From a checkpoint of a small multi-label image tagger: depths [2, 5, 5].
Rows from block 7 of a small multi-label image tagger, named by matrix and row number. Rows with one number belong to one channel. Each number is 200 + 20 x the weight over its row's rms, rounded and kept within 0 to 999. All counts start at 0.
After each channel's rows are labels from the 100 images, of 14976, where the channel reaches its highest value: "lies over" is the class under the peak; "responds to" is what is common among them. Only what is clearly more common there than usual is listed. The data: rendered dice on a table. In brackets: how many of the 100, against the usual share in percent.
# convs0: first 3x3 conv, stride 2 (model.blocks.7.convs.0.weight, 256x128x3x3, each kernel summed), inputs 0-127
# convs1: second 3x3 conv (model.blocks.7.convs.1.weight, 256x256x3x3, transposed, each kernel summed), outputs 0-127

convs0.196,177,183,220,197,208,199,162,176,198,207,230,165,215,201,174,212,202,201,171,215,195,189,208,208,173,204,197,198,200,190,196,212,182,205,221,174,178,169,200,184,227,186,209,209,182,215,226,169,195,187,216,237,207,234,205,201,194,224,152,206,149,206,178,194,174,215,199,197,212,224,184,227,239,161,210,202,202,195,204,205,241,230,190,189,195,211,206,182,203,196,203,201,248,210,212,158,196,173,200,171,222,194,177,202,201,186,203,173,195,176,171,200,191,208,203,204,191,195,196,188,211,175,222,209,177,213,274,184
convs1.196,211,200,214,196,200,210,170,235,212,189,171,192,214,203,203,227,217,203,184,216,172,172,193,171,166,215,177,200,182,196,177,166,207,188,169,208,207,147,192,196,213,182,156,187,195,206,227,202,193,186,181,166,217,190,202,227,256,193,221,200,201,205,207,200,169,193,193,222,221,199,206,234,154,189,209,186,167,222,201,164,217,184,226,175,217,212,185,215,200,193,202,210,181,193,175,188,205,186,202,210,183,173,188,189,163,184,191,215,198,233,210,239,187,218,190,206,175,210,207,188,210,215,207,177,218,162,163,193
lies over: die with five on top (37 vs 2.5)
responds to: white die (100 vs 15.6); dice: three (63 vs 33.6)

convs0.87,212,184,192,198,183,188,225,210,248,184,216,194,180,179,179,218,172,210,214,216,214,194,239,221,217,216,197,199,173,187,214,223,193,220,192,211,215,213,203,182,183,221,160,185,193,187,199,177,199,208,190,195,177,206,182,185,174,179,189,234,198,214,200,188,174,210,168,181,187,210,212,219,226,202,237,177,227,198,198,183,263,206,212,189,199,201,214,203,196,165,204,206,229,197,151,187,215,176,148,198,193,215,207,201,183,147,228,206,193,195,188,223,183,204,178,172,215,219,221,213,203,232,236,197,186,194,201,165
convs1.87,203,221,211,212,199,156,194,194,203,192,224,198,209,186,191,199,193,198,208,199,188,162,191,236,199,165,175,219,196,187,198,195,164,189,192,190,169,226,217,162,247,189,190,209,202,217,193,177,209,193,253,184,176,197,192,221,199,209,205,193,210,181,190,215,187,198,209,193,174,199,207,172,231,211,206,198,187,197,217,170,221,195,186,222,217,210,184,187,191,196,178,175,198,188,162,217,187,193,185,244,190,196,195,205,163,227,175,211,247,194,190,213,188,236,186,205,208,202,209,182,203,180,214,169,187,186,224,206
lies over: die with four on top (87 vs 2.5)
responds to: four on top (100 vs 30.2); dice: three (61 vs 33.6); green die (50 vs 15.7)

convs0.32,241,200,189,215,194,192,186,193,160,223,189,216,201,196,208,162,190,193,203,222,145,195,172,226,188,191,178,226,207,200,188,195,198,173,191,175,214,173,202,193,201,202,223,213,190,211,202,247,178,186,193,184,206,209,228,222,191,214,181,196,166,204,201,207,194,200,200,197,216,199,195,167,201,190,151,208,208,182,200,203,255,225,185,198,188,180,185,215,201,204,263,222,199,201,204,197,239,216,184,204,210,188,224,171,186,235,196,159,192,180,200,196,196,266,185,193,175,190,195,213,227,191,209,198,186,217,187,208
convs1.32,213,218,191,208,218,206,188,212,196,184,169,170,209,211,191,180,224,166,222,199,214,194,191,170,236,204,238,219,198,123,259,221,188,213,195,192,165,213,231,196,170,190,215,205,194,193,207,226,215,171,198,212,200,179,198,241,200,202,198,214,173,222,231,170,197,204,220,217,188,225,204,223,199,182,165,200,204,214,196,189,187,199,218,213,194,199,233,183,221,149,220,184,183,221,194,232,176,202,190,157,186,187,169,201,215,180,198,193,185,229,194,211,190,245,204,225,194,171,181,195,204,194,206,222,181,239,193,205
lies over: die with one on top (78 vs 2.5)
responds to: one on top (95 vs 30.1); brown die (84 vs 15.9)

convs0.197,180,203,183,161,212,189,171,187,167,215,191,187,194,208,205,179,189,223,194,217,229,243,207,185,178,191,219,195,211,182,210,224,189,188,229,191,195,217,241,171,198,172,200,203,227,200,174,180,208,161,190,188,181,201,193,178,187,192,196,210,196,207,172,174,183,209,223,200,195,188,240,169,188,175,185,186,240,199,209,206,207,185,221,176,199,225,201,191,179,194,208,244,174,191,157,191,214,197,208,202,213,218,183,197,183,177,199,189,200,210,229,187,201,165,210,260,178,165,207,182,199,207,152,205,202,177,212,160
convs1.197,221,183,192,201,216,219,198,177,196,201,178,172,235,194,198,199,206,173,207,185,222,209,216,211,233,200,210,174,170,180,224,189,190,187,211,176,193,188,188,207,189,207,203,207,226,191,198,189,227,228,169,205,214,184,191,189,213,206,194,229,186,194,200,220,197,184,238,223,212,210,195,206,207,194,205,199,169,218,184,198,122,164,191,228,202,214,181,231,213,212,182,210,187,156,198,163,185,226,183,94,204,191,174,189,218,197,214,226,192,207,191,206,227,197,206,197,206,195,182,176,180,202,182,207,191,225,198,227
lies over: die with four on top (38 vs 2.5)
responds to: orange die (58 vs 16)

convs0.30,171,207,173,204,191,205,185,204,216,211,191,193,215,178,198,184,191,217,162,179,227,201,195,217,188,191,208,186,194,201,208,202,174,197,228,177,190,212,204,185,222,212,163,169,239,199,227,183,191,212,218,179,208,204,220,182,182,203,180,229,180,195,183,210,146,214,187,174,200,186,219,210,202,228,220,204,171,185,189,211,212,205,233,180,207,195,208,189,201,147,190,182,183,227,185,200,233,199,134,214,204,207,245,186,142,191,181,190,192,172,202,208,196,200,213,196,196,181,183,229,228,188,205,187,204,182,189,154
convs1.30,190,216,170,207,193,217,225,186,179,204,192,190,198,189,207,180,191,213,208,183,209,190,169,193,168,179,194,204,181,213,213,207,216,195,217,220,170,202,186,221,243,205,198,211,150,197,192,196,204,216,183,188,166,198,186,203,197,178,188,193,229,148,194,205,191,202,208,198,173,232,183,193,185,218,207,202,189,208,201,220,159,171,199,201,203,235,210,214,192,198,245,189,187,200,236,195,215,215,200,173,183,202,166,199,201,205,180,167,291,183,213,200,148,207,194,212,178,173,184,214,171,207,192,205,196,187,210,175
lies over: die with four on top (73 vs 2.5)
responds to: four on top (100 vs 30.2); dice: three (62 vs 33.6); yellow die (36 vs 15.8)

convs0.70,168,205,193,203,169,191,195,186,241,176,193,196,180,192,187,227,196,181,195,197,247,199,182,216,214,177,200,172,212,205,195,230,198,222,186,190,183,240,198,238,193,209,153,205,194,174,193,196,189,185,221,200,195,189,182,190,176,189,182,207,225,213,200,228,170,218,190,173,191,225,221,214,216,191,208,196,221,266,205,186,232,201,181,188,198,205,180,168,205,182,202,214,212,173,150,209,208,195,151,190,221,174,203,178,189,184,203,184,194,191,179,228,167,187,187,208,196,221,193,187,209,202,221,225,201,207,197,148
convs1.70,206,197,213,205,194,187,170,197,172,209,222,199,159,203,199,196,185,174,183,200,200,214,167,188,208,190,209,196,175,213,201,215,206,176,202,184,248,229,203,206,214,165,195,194,202,208,162,195,193,206,200,230,204,176,194,219,207,194,177,187,205,180,218,209,209,190,215,191,204,284,185,204,212,193,208,148,185,182,192,157,162,207,214,183,224,239,209,201,186,199,202,190,188,174,173,190,208,218,207,194,219,190,195,189,203,183,184,189,247,195,218,178,220,200,214,199,198,169,213,202,199,165,175,192,230,190,223,202
lies over: die with four on top (84 vs 2.5)
responds to: four on top (100 vs 30.2); dice: three (63 vs 33.6); pink die (50 vs 15.7)

convs0.10,210,207,207,182,186,184,192,204,180,177,176,165,169,184,212,179,190,210,165,190,231,211,188,185,168,205,217,185,203,153,222,198,173,229,183,216,184,177,190,221,173,213,183,216,203,213,186,211,250,179,197,199,233,183,189,172,206,238,186,191,190,186,190,240,208,222,182,196,193,202,211,191,193,189,233,192,188,175,215,201,260,206,192,192,176,220,223,189,223,177,195,207,216,192,217,198,141,221,184,191,183,199,204,188,196,227,187,224,190,192,212,203,187,213,188,210,217,221,197,219,187,171,148,174,215,214,188,183
convs1.10,223,197,176,217,206,186,208,214,155,229,206,179,190,204,223,191,179,193,213,196,192,205,191,198,216,226,211,176,267,239,202,187,209,211,196,200,185,196,226,201,170,222,167,219,201,207,193,237,224,210,219,170,201,225,188,178,194,213,208,196,208,189,169,215,191,210,182,207,206,182,208,199,203,205,207,221,190,169,183,178,185,183,203,193,214,198,184,205,195,210,222,210,219,228,219,178,212,185,194,197,201,189,198,157,179,222,205,190,220,194,220,176,218,171,217,167,187,240,176,207,221,184,208,192,211,238,195,214
lies over: die with two on top (51 vs 2.5)
responds to: two on top (98 vs 29.8); dice: three (68 vs 33.6); pink die (36 vs 15.7); orange die (36 vs 16)

convs0.96,169,189,197,229,209,173,194,168,177,175,188,193,199,196,197,205,220,208,169,182,149,207,199,174,187,180,218,184,188,190,245,175,178,208,187,186,195,229,232,193,204,193,206,180,210,187,242,201,207,214,193,202,182,195,196,192,244,191,252,191,156,222,162,202,212,212,204,194,230,189,176,185,185,187,210,165,205,224,178,164,198,217,239,194,195,172,200,204,202,197,170,189,195,224,201,144,211,202,207,204,186,208,196,202,184,188,190,225,194,227,204,245,192,205,184,216,218,188,187,206,186,222,212,203,186,205,183,237
convs1.96,191,192,200,215,195,205,224,197,176,185,209,206,195,229,223,208,190,198,241,207,164,176,204,205,198,220,215,212,192,179,177,201,230,223,180,213,196,217,226,169,179,217,177,162,211,197,193,154,214,225,165,188,171,166,192,186,185,200,219,183,186,233,201,212,194,171,171,205,207,191,205,217,187,229,238,196,181,190,197,171,144,197,205,204,181,173,231,189,210,218,187,205,183,249,215,219,177,202,215,188,218,212,184,193,225,212,212,220,216,151,210,201,177,187,222,204,213,150,159,187,200,182,198,237,178,189,233,203
lies over: die with six on top (92 vs 2.4)
responds to: six on top (100 vs 29.6); orange die (52 vs 16)

convs0.186,196,192,186,181,185,180,217,207,189,185,186,182,197,192,197,175,172,136,193,183,247,201,183,196,202,186,177,217,202,193,183,198,234,177,193,203,178,219,216,200,220,189,203,208,226,195,182,193,171,205,181,178,189,221,226,197,214,199,189,191,173,199,185,221,198,175,228,178,184,207,212,183,230,185,213,209,190,222,180,211,240,202,220,213,201,189,193,189,192,223,183,204,245,197,214,171,114,184,197,225,192,194,204,181,202,222,190,226,186,174,201,206,184,227,222,189,229,162,203,204,184,212,161,205,174,209,175,215
convs1.186,212,218,174,186,219,176,190,235,179,203,219,208,206,207,221,183,185,229,228,218,166,205,174,208,224,209,198,219,213,225,186,196,206,157,182,203,191,225,197,198,182,203,181,210,196,206,200,206,211,174,188,220,183,206,224,222,197,185,184,212,166,171,215,212,181,192,212,223,184,200,195,177,204,206,204,159,189,218,191,210,130,220,178,217,187,198,205,179,224,220,187,212,200,195,210,168,183,172,188,207,203,205,253,209,189,190,217,234,165,184,196,196,170,181,184,221,177,271,203,214,182,208,198,207,182,209,192,186
lies over: die with two on top (61 vs 2.5)
responds to: two on top (99 vs 29.8); dice: three (69 vs 33.6); pink die (35 vs 15.7)

convs0.239,221,206,189,191,217,185,201,212,195,180,191,183,187,208,210,177,179,209,268,196,213,213,217,202,225,149,163,211,209,229,209,204,193,219,201,180,206,174,185,180,224,199,205,180,166,199,218,203,148,193,191,206,241,220,196,180,179,221,214,196,228,220,211,194,217,154,198,219,150,215,186,216,197,191,209,169,184,225,206,196,189,212,182,193,179,193,174,191,213,208,188,188,184,182,195,186,208,210,205,220,205,168,223,176,193,200,199,207,228,181,201,218,204,201,184,223,192,168,189,192,182,212,188,166,237,236,155,200
convs1.239,227,208,213,211,174,199,185,225,175,176,194,179,220,194,230,239,186,173,196,222,179,200,192,215,165,197,206,233,192,191,219,208,181,203,251,187,213,154,186,190,210,209,193,181,174,195,170,187,198,178,216,219,189,200,215,199,204,152,203,206,184,234,198,185,194,166,206,210,208,182,201,199,194,189,193,196,220,229,221,173,181,222,251,198,193,188,203,184,194,181,202,177,204,198,167,193,202,173,186,195,233,196,234,179,249,231,213,196,199,201,198,156,203,136,203,193,214,185,208,211,181,202,218,229,217,189,183,156
lies over: die with six on top (28 vs 2.4)
responds to: yellow die (99 vs 15.8)

convs0.13,244,187,205,219,202,192,178,211,212,191,203,223,196,186,206,187,187,217,174,188,214,175,203,214,254,192,196,198,173,266,223,197,196,215,202,134,189,229,215,184,188,226,183,198,222,167,184,195,199,180,208,186,224,205,191,209,193,202,190,177,207,174,183,168,216,205,201,196,155,218,186,194,183,154,222,199,207,198,197,189,192,193,212,185,220,154,213,209,203,209,201,191,229,193,202,196,195,271,198,202,189,198,198,188,233,221,212,188,218,192,199,203,206,180,197,207,236,163,196,212,193,201,200,232,202,221,207,205
convs1.13,195,196,181,156,196,212,211,240,238,208,211,195,214,202,210,187,223,169,197,173,200,246,194,213,192,195,192,195,208,203,263,203,194,195,254,199,211,191,219,177,205,182,195,177,204,159,184,210,202,199,237,205,217,194,172,203,184,214,231,200,200,211,199,178,180,163,205,213,179,207,234,247,200,194,229,208,176,183,201,197,221,224,197,176,207,182,210,199,188,200,209,198,268,211,217,199,232,176,187,196,203,237,169,199,225,204,185,210,207,180,222,187,192,186,188,209,212,188,219,204,187,194,201,250,205,187,197,171
lies over: die with four on top (26 vs 2.5)
responds to: brown die (100 vs 15.9)

convs0.42,208,218,222,203,185,207,224,191,206,206,208,196,193,230,200,205,177,169,142,195,207,193,244,202,229,220,190,201,192,257,218,198,214,235,179,151,186,192,197,208,188,194,186,184,216,201,203,187,208,196,231,177,194,193,181,170,203,194,202,215,204,245,182,181,209,191,186,189,148,205,193,218,218,159,197,182,200,178,210,209,214,200,182,166,205,159,217,222,194,215,181,199,219,215,191,180,190,265,203,203,209,179,185,222,186,212,221,206,239,186,180,179,213,195,164,188,184,188,194,214,208,207,212,174,179,209,198,204
convs1.42,198,192,170,203,181,197,193,202,229,192,198,232,172,211,177,196,218,219,198,195,195,229,188,198,222,183,204,191,202,200,193,209,182,176,198,191,184,232,203,179,207,223,199,206,166,199,212,196,222,185,181,245,175,202,207,179,179,195,201,263,197,187,182,187,175,182,209,199,181,194,187,263,215,167,201,192,203,213,198,172,222,222,215,193,191,197,210,174,185,178,172,187,243,198,214,186,197,182,201,189,212,168,187,229,226,203,206,197,208,187,244,191,204,221,190,167,197,192,214,211,213,199,188,237,207,204,168,173
lies over: die with two on top (36 vs 2.5); die with four on top (31 vs 2.5)
responds to: brown die (100 vs 15.9)

convs0.204,186,203,186,241,199,215,173,195,200,203,175,204,170,198,233,174,186,178,192,181,139,210,196,182,209,196,148,166,207,188,203,220,192,202,206,181,201,176,199,193,184,195,166,206,222,197,178,155,214,168,194,187,203,204,200,178,189,202,211,190,213,196,207,208,230,192,223,197,185,161,192,199,183,212,204,211,201,211,161,206,230,198,207,201,189,195,228,188,199,190,158,184,182,213,251,190,202,206,210,208,204,205,197,182,200,274,184,197,208,229,214,182,219,237,197,211,226,198,173,215,199,175,193,213,165,219,201,195
convs1.204,186,175,198,188,223,232,243,209,219,196,191,170,200,176,156,191,204,178,201,189,209,195,203,185,220,181,211,221,165,190,196,222,226,201,182,199,223,212,199,206,175,202,176,173,224,180,194,215,164,202,194,197,207,177,204,190,219,190,192,212,223,230,217,211,206,194,192,191,215,185,195,183,213,213,208,192,174,216,200,217,125,194,212,249,216,205,231,194,246,193,187,196,203,183,209,188,186,254,222,160,189,185,179,175,196,163,186,236,184,188,190,216,194,207,179,169,179,179,174,202,211,208,168,196,198,212,228,189
lies over: die with three on top (65 vs 2.4)
responds to: three on top (98 vs 29.4)

convs0.234,192,221,186,195,196,199,208,185,178,235,205,230,227,197,193,204,232,191,190,209,163,197,184,201,186,188,199,198,212,195,190,158,189,181,222,180,217,205,200,202,213,249,178,180,210,207,192,207,204,202,220,196,168,190,199,206,205,198,250,177,198,190,204,220,182,177,199,179,200,180,147,175,172,171,261,200,228,199,168,134,237,165,198,178,198,207,212,184,228,224,185,178,189,207,213,186,194,194,180,203,191,209,182,184,185,190,208,226,212,219,195,215,184,200,206,183,186,188,195,205,223,216,244,199,183,186,200,230
convs1.234,208,200,179,207,203,173,208,217,192,176,196,211,204,220,165,180,182,193,181,202,180,183,199,189,199,182,192,192,184,166,220,200,213,195,185,243,165,192,221,164,173,204,202,195,173,215,201,188,173,191,203,179,202,148,181,211,211,231,172,199,199,178,197,172,205,212,205,200,210,195,196,209,212,186,175,172,218,207,205,185,160,207,217,213,187,201,210,192,179,206,193,179,160,194,206,217,183,217,237,228,205,216,214,176,206,190,203,206,180,177,220,210,237,194,211,232,240,165,221,178,179,206,172,202,191,183,203,189
lies over: die with three on top (92 vs 2.4)
responds to: three on top (98 vs 29.4); dice: three (62 vs 33.6); pink die (47 vs 15.7); white die (35 vs 15.6)

convs0.222,189,222,172,146,189,193,196,197,193,180,197,197,206,197,221,207,197,183,185,198,217,186,195,225,195,218,206,227,198,213,209,205,206,186,221,183,191,168,221,238,194,164,194,212,171,199,167,211,184,154,165,190,190,182,221,178,170,213,253,210,242,199,207,230,203,201,206,213,197,224,214,189,180,198,163,159,196,168,212,193,236,240,222,201,185,205,198,204,211,167,195,152,182,198,203,209,202,219,203,219,187,181,194,211,198,187,260,206,179,198,191,211,193,193,209,212,193,202,191,216,191,158,195,183,198,212,184,173
convs1.222,228,178,169,175,191,179,194,203,261,183,201,199,192,207,204,262,190,203,186,207,212,210,229,202,218,239,224,212,173,174,183,185,191,218,158,194,183,196,201,184,204,200,208,225,196,221,245,201,227,223,212,252,201,195,213,177,202,200,184,201,159,191,204,180,206,187,175,216,190,161,192,208,181,201,193,207,174,186,215,184,165,190,179,188,205,180,204,212,196,190,204,224,188,172,227,216,201,172,199,167,182,172,183,179,190,179,237,207,163,183,175,218,198,213,196,217,205,196,215,203,201,204,191,201,226,201,221,205
lies over: die with five on top (54 vs 2.5)
responds to: five on top (100 vs 29.7); yellow die (49 vs 15.8)

convs0.112,189,201,197,209,189,242,183,199,203,190,202,210,154,262,227,198,182,191,227,192,200,191,198,189,222,187,188,191,198,179,180,195,148,178,199,209,195,173,177,187,184,186,206,223,172,206,177,196,187,205,205,220,182,187,182,214,191,182,201,231,163,161,188,215,206,206,205,203,226,208,218,180,138,191,188,196,204,200,203,198,190,169,194,220,174,224,154,183,180,201,211,198,175,195,199,200,191,214,202,202,209,236,199,194,212,175,223,203,199,215,190,184,192,184,205,181,197,212,195,181,209,202,181,154,235,245,254,201
convs1.112,219,181,187,181,197,175,233,186,207,215,223,197,186,199,230,192,189,176,204,237,225,210,204,188,226,202,263,180,205,189,183,204,179,210,153,200,236,191,222,174,179,229,197,228,213,187,202,211,200,202,198,186,188,176,206,193,201,216,182,208,176,206,215,200,249,224,174,199,187,189,200,196,220,192,195,192,195,209,185,176,182,210,199,228,183,202,212,200,200,208,194,200,170,171,219,176,191,206,204,177,224,222,200,188,191,234,220,206,175,212,172,218,203,194,202,181,144,209,210,220,173,206,233,208,195,217,190,182
lies over: die with five on top (31 vs 2.5)
responds to: pink die (74 vs 15.7)

convs0.76,199,213,187,196,205,191,221,216,146,186,163,218,194,195,202,164,153,208,181,189,151,179,174,204,206,176,184,197,217,199,191,222,178,220,200,190,222,191,165,205,196,196,207,201,209,186,183,180,178,196,175,178,194,215,194,175,204,204,192,212,221,201,189,234,165,202,203,180,218,201,209,195,198,198,175,191,220,216,184,217,232,202,203,191,211,206,234,170,201,198,217,243,207,186,208,203,193,178,178,184,177,176,208,189,161,240,182,167,177,202,204,208,172,227,151,186,192,193,189,180,251,226,201,187,195,174,228,189
convs1.76,185,229,207,184,198,247,192,196,194,189,202,213,243,204,179,219,235,203,197,187,191,176,202,199,189,183,173,240,218,185,217,199,195,152,180,223,218,192,211,226,171,221,212,200,236,184,201,222,185,220,221,217,209,167,210,197,193,170,178,208,180,187,180,207,190,220,201,194,202,174,233,189,202,219,204,192,184,192,182,182,146,173,223,218,213,183,228,158,231,228,171,192,193,206,198,172,182,214,208,184,148,211,199,196,229,202,184,189,198,150,216,195,192,230,200,218,217,203,171,187,200,211,160,199,205,208,209,207
lies over: die with six on top (63 vs 2.4); die with one on top (32 vs 2.5)
responds to: six on top (77 vs 29.6)

convs0.51,190,205,196,211,193,210,237,199,189,175,203,169,204,180,206,210,186,162,337,223,194,194,178,206,231,190,205,177,181,193,185,196,202,229,174,206,207,223,203,226,185,209,200,190,201,170,208,175,220,227,199,183,207,183,199,188,206,186,196,202,214,174,189,214,193,232,183,209,206,204,204,168,210,200,223,202,190,195,214,201,216,173,190,194,211,197,198,179,223,198,201,199,206,183,200,187,205,210,198,206,196,178,189,197,224,212,255,178,197,181,232,232,209,203,210,202,191,222,202,185,194,203,198,175,199,203,208,196
convs1.51,185,204,209,220,244,223,198,191,200,235,207,203,196,202,197,207,176,205,169,191,159,177,187,246,239,188,184,194,193,190,181,230,191,202,168,192,216,240,210,215,206,200,152,226,216,237,210,185,294,197,211,185,204,169,237,203,200,251,203,172,201,191,190,187,193,173,184,213,189,236,192,155,225,188,196,223,244,210,176,177,212,180,181,192,210,187,199,201,198,187,194,199,191,202,188,197,208,233,222,193,205,193,199,201,191,201,189,200,195,205,198,197,194,206,153,211,182,196,199,212,219,192,201,172,197,185,174,208
lies over: die with two on top (41 vs 2.5); die with one on top (36 vs 2.5)
responds to: red die (100 vs 15.8)

convs0.80,201,195,211,192,181,175,215,224,218,187,217,193,212,225,192,210,192,227,188,191,181,220,161,211,199,203,184,191,224,221,206,198,210,200,188,198,227,202,198,182,150,210,184,196,191,183,175,216,219,190,201,224,167,210,188,212,210,204,211,172,233,169,174,194,218,207,190,191,283,213,212,193,228,244,192,171,178,219,200,205,182,196,209,241,193,209,225,191,217,191,183,198,170,173,217,166,194,151,206,223,227,179,206,200,167,205,197,203,232,182,183,211,211,178,237,228,192,198,212,220,206,184,185,195,175,204,184,209
convs1.80,190,157,212,188,215,231,221,198,212,191,221,196,197,180,202,216,193,186,221,243,204,177,218,191,202,184,213,180,186,167,226,192,229,222,224,177,220,175,202,205,197,182,165,202,166,219,182,183,152,210,244,226,192,194,186,217,218,176,207,195,203,180,204,228,200,176,196,195,185,214,218,192,205,189,181,224,222,237,247,167,197,159,203,169,193,193,203,212,179,230,231,188,174,215,178,194,203,218,199,176,249,209,209,199,228,206,204,240,196,196,204,215,204,169,203,188,196,208,204,174,185,175,204,191,213,201,215,193
lies over: die with two on top (43 vs 2.5)
responds to: grey die (100 vs 15.8); dice: three (60 vs 33.6)

convs0.216,179,264,196,205,197,219,200,208,221,214,190,197,173,203,203,202,209,226,243,205,154,193,188,216,195,199,239,162,176,209,221,197,220,203,198,202,204,233,172,188,163,210,176,231,201,184,177,178,187,219,221,216,191,194,189,177,211,192,192,214,204,207,207,213,185,208,206,206,198,213,191,220,181,211,194,178,245,206,202,192,228,200,199,177,192,190,212,209,174,188,202,186,247,169,186,203,208,215,189,183,197,189,198,211,200,233,224,228,170,182,220,205,194,209,208,275,203,219,219,217,239,195,178,215,207,187,173,182
convs1.216,231,206,153,178,179,164,193,268,186,189,174,196,221,164,240,202,207,217,216,215,212,205,217,213,170,162,198,228,203,242,228,193,198,199,220,162,237,193,226,208,177,212,218,203,216,205,217,193,227,178,203,195,184,218,213,202,197,194,193,200,168,206,234,186,218,204,220,218,201,195,188,196,228,190,213,200,212,206,205,214,158,186,175,253,187,174,179,204,187,215,180,204,193,167,190,224,186,223,192,188,205,256,210,196,227,207,160,204,199,198,210,234,202,194,210,212,204,222,179,205,193,192,180,193,222,182,189,209
lies over: die with two on top (48 vs 2.5)
responds to: two on top (93 vs 29.8); yellow die (47 vs 15.8)

convs0.133,224,183,197,203,201,198,204,217,231,184,212,160,214,189,251,223,205,195,201,190,205,198,200,204,210,203,184,194,240,220,190,225,213,191,207,213,221,175,201,184,197,229,202,189,181,197,199,161,190,224,179,196,190,198,196,218,178,211,232,207,187,190,200,212,180,203,198,196,209,201,199,183,174,189,256,195,176,217,224,208,254,186,185,235,189,180,213,215,219,222,201,216,196,177,128,202,210,213,160,203,195,219,213,183,195,170,218,214,195,214,226,255,182,183,183,215,214,220,185,201,193,201,221,221,188,188,215,156
convs1.133,190,173,205,206,212,211,198,220,193,225,202,160,205,200,183,228,237,210,207,208,195,203,224,213,212,201,217,182,200,171,205,180,193,202,195,197,183,211,212,207,271,193,218,180,194,186,223,198,191,226,196,188,212,202,213,189,210,184,219,188,249,224,211,192,192,206,199,183,191,218,227,198,195,200,182,186,162,181,154,193,190,181,215,226,182,243,215,197,188,182,198,239,223,211,204,177,192,198,174,225,191,194,165,197,181,191,234,223,222,170,199,196,240,236,185,202,203,193,173,200,219,201,175,212,211,227,203,199
lies over: die with four on top (72 vs 2.5)
responds to: four on top (98 vs 30.2); dice: three (66 vs 33.6); brown die (64 vs 15.9)

convs0.109,205,199,198,200,220,195,189,188,202,187,191,206,177,164,217,178,208,200,201,202,189,189,228,215,218,215,195,217,191,176,214,205,173,173,185,221,181,202,187,208,193,192,164,180,200,202,248,186,192,186,179,182,284,203,182,202,197,212,210,167,260,200,207,230,195,207,222,195,168,179,202,195,214,205,217,218,217,204,199,190,201,197,206,187,209,207,220,202,149,188,182,209,207,202,192,233,206,227,210,178,207,195,210,220,194,197,204,202,272,200,190,197,177,190,156,195,195,158,197,212,215,192,181,235,210,191,174,192
convs1.109,204,238,222,176,220,197,209,220,193,199,182,208,208,222,296,219,198,187,196,235,192,231,168,184,213,211,183,222,152,221,217,147,178,193,192,191,212,180,167,202,204,206,180,177,193,206,212,172,193,197,164,172,180,202,221,180,199,219,217,183,201,207,193,178,166,205,177,180,213,196,215,203,173,195,224,200,208,231,182,211,211,192,226,174,168,207,200,233,202,167,224,194,151,188,183,217,195,203,219,207,258,272,199,212,181,261,211,184,190,222,213,186,190,197,189,200,172,192,188,190,213,186,187,171,190,166,199,214
lies over: die with one on top (26 vs 2.5)
responds to: yellow die (100 vs 15.8)

convs0.250,191,227,233,183,171,190,163,200,200,184,180,176,214,178,214,196,165,225,211,180,183,165,225,227,223,184,178,214,197,193,198,223,185,203,180,197,228,211,189,239,218,180,176,218,213,198,202,180,142,188,193,195,186,181,201,213,212,199,238,213,208,197,190,235,159,229,233,181,200,183,229,179,215,223,183,219,183,187,184,191,245,207,222,184,182,203,189,194,208,185,171,206,188,193,219,206,194,212,188,208,215,203,236,185,182,239,229,224,220,163,209,211,198,220,199,222,206,182,225,200,198,210,170,194,201,172,188,220
convs1.250,203,202,169,199,179,177,196,190,181,191,188,197,217,168,225,195,208,248,190,185,194,223,224,204,226,210,194,223,244,226,191,185,218,207,195,188,201,153,218,200,184,242,212,235,192,202,207,206,199,185,177,197,192,186,205,192,217,183,179,183,191,204,175,213,159,244,194,180,230,184,241,225,197,193,206,191,222,219,226,209,145,137,187,206,190,192,217,211,161,208,243,167,189,160,226,216,215,192,181,160,187,219,216,185,228,194,200,193,188,216,213,209,222,187,202,197,216,208,182,177,201,203,199,189,239,220,200,205
lies over: die with two on top (100 vs 2.5)
responds to: two on top (100 vs 29.8); pink die (68 vs 15.7); grey die (36 vs 15.8)

convs0.29,225,215,219,207,182,206,184,192,204,211,184,188,195,254,207,216,183,183,212,211,182,208,219,193,203,183,197,167,197,206,207,209,202,192,222,223,226,214,175,226,226,199,205,213,173,214,187,204,183,198,237,191,198,179,187,191,205,197,285,207,214,197,200,189,203,197,197,192,222,217,192,190,182,206,198,215,192,207,218,193,245,198,200,181,194,193,196,179,170,182,198,230,192,182,167,188,169,181,201,194,182,188,205,208,171,194,230,181,198,248,230,254,192,145,202,229,169,196,181,199,196,170,187,171,189,187,197,222
convs1.29,196,216,212,182,219,194,185,146,189,219,176,221,241,209,174,236,190,205,205,185,201,200,178,213,204,190,176,195,188,214,190,181,227,208,227,194,204,173,244,197,210,246,162,197,188,222,222,180,202,218,195,190,196,170,194,218,199,194,189,208,213,176,174,225,202,216,234,197,219,215,202,215,201,210,162,218,201,230,202,177,190,209,241,234,200,207,190,227,178,195,241,247,195,194,180,210,175,190,211,189,185,228,210,219,216,203,216,188,189,200,189,193,213,161,225,211,210,186,181,224,229,191,212,184,194,172,211,190
lies over: die with six on top (57 vs 2.4); die with five on top (41 vs 2.5)
responds to: pink die (91 vs 15.7); six on top (70 vs 29.6)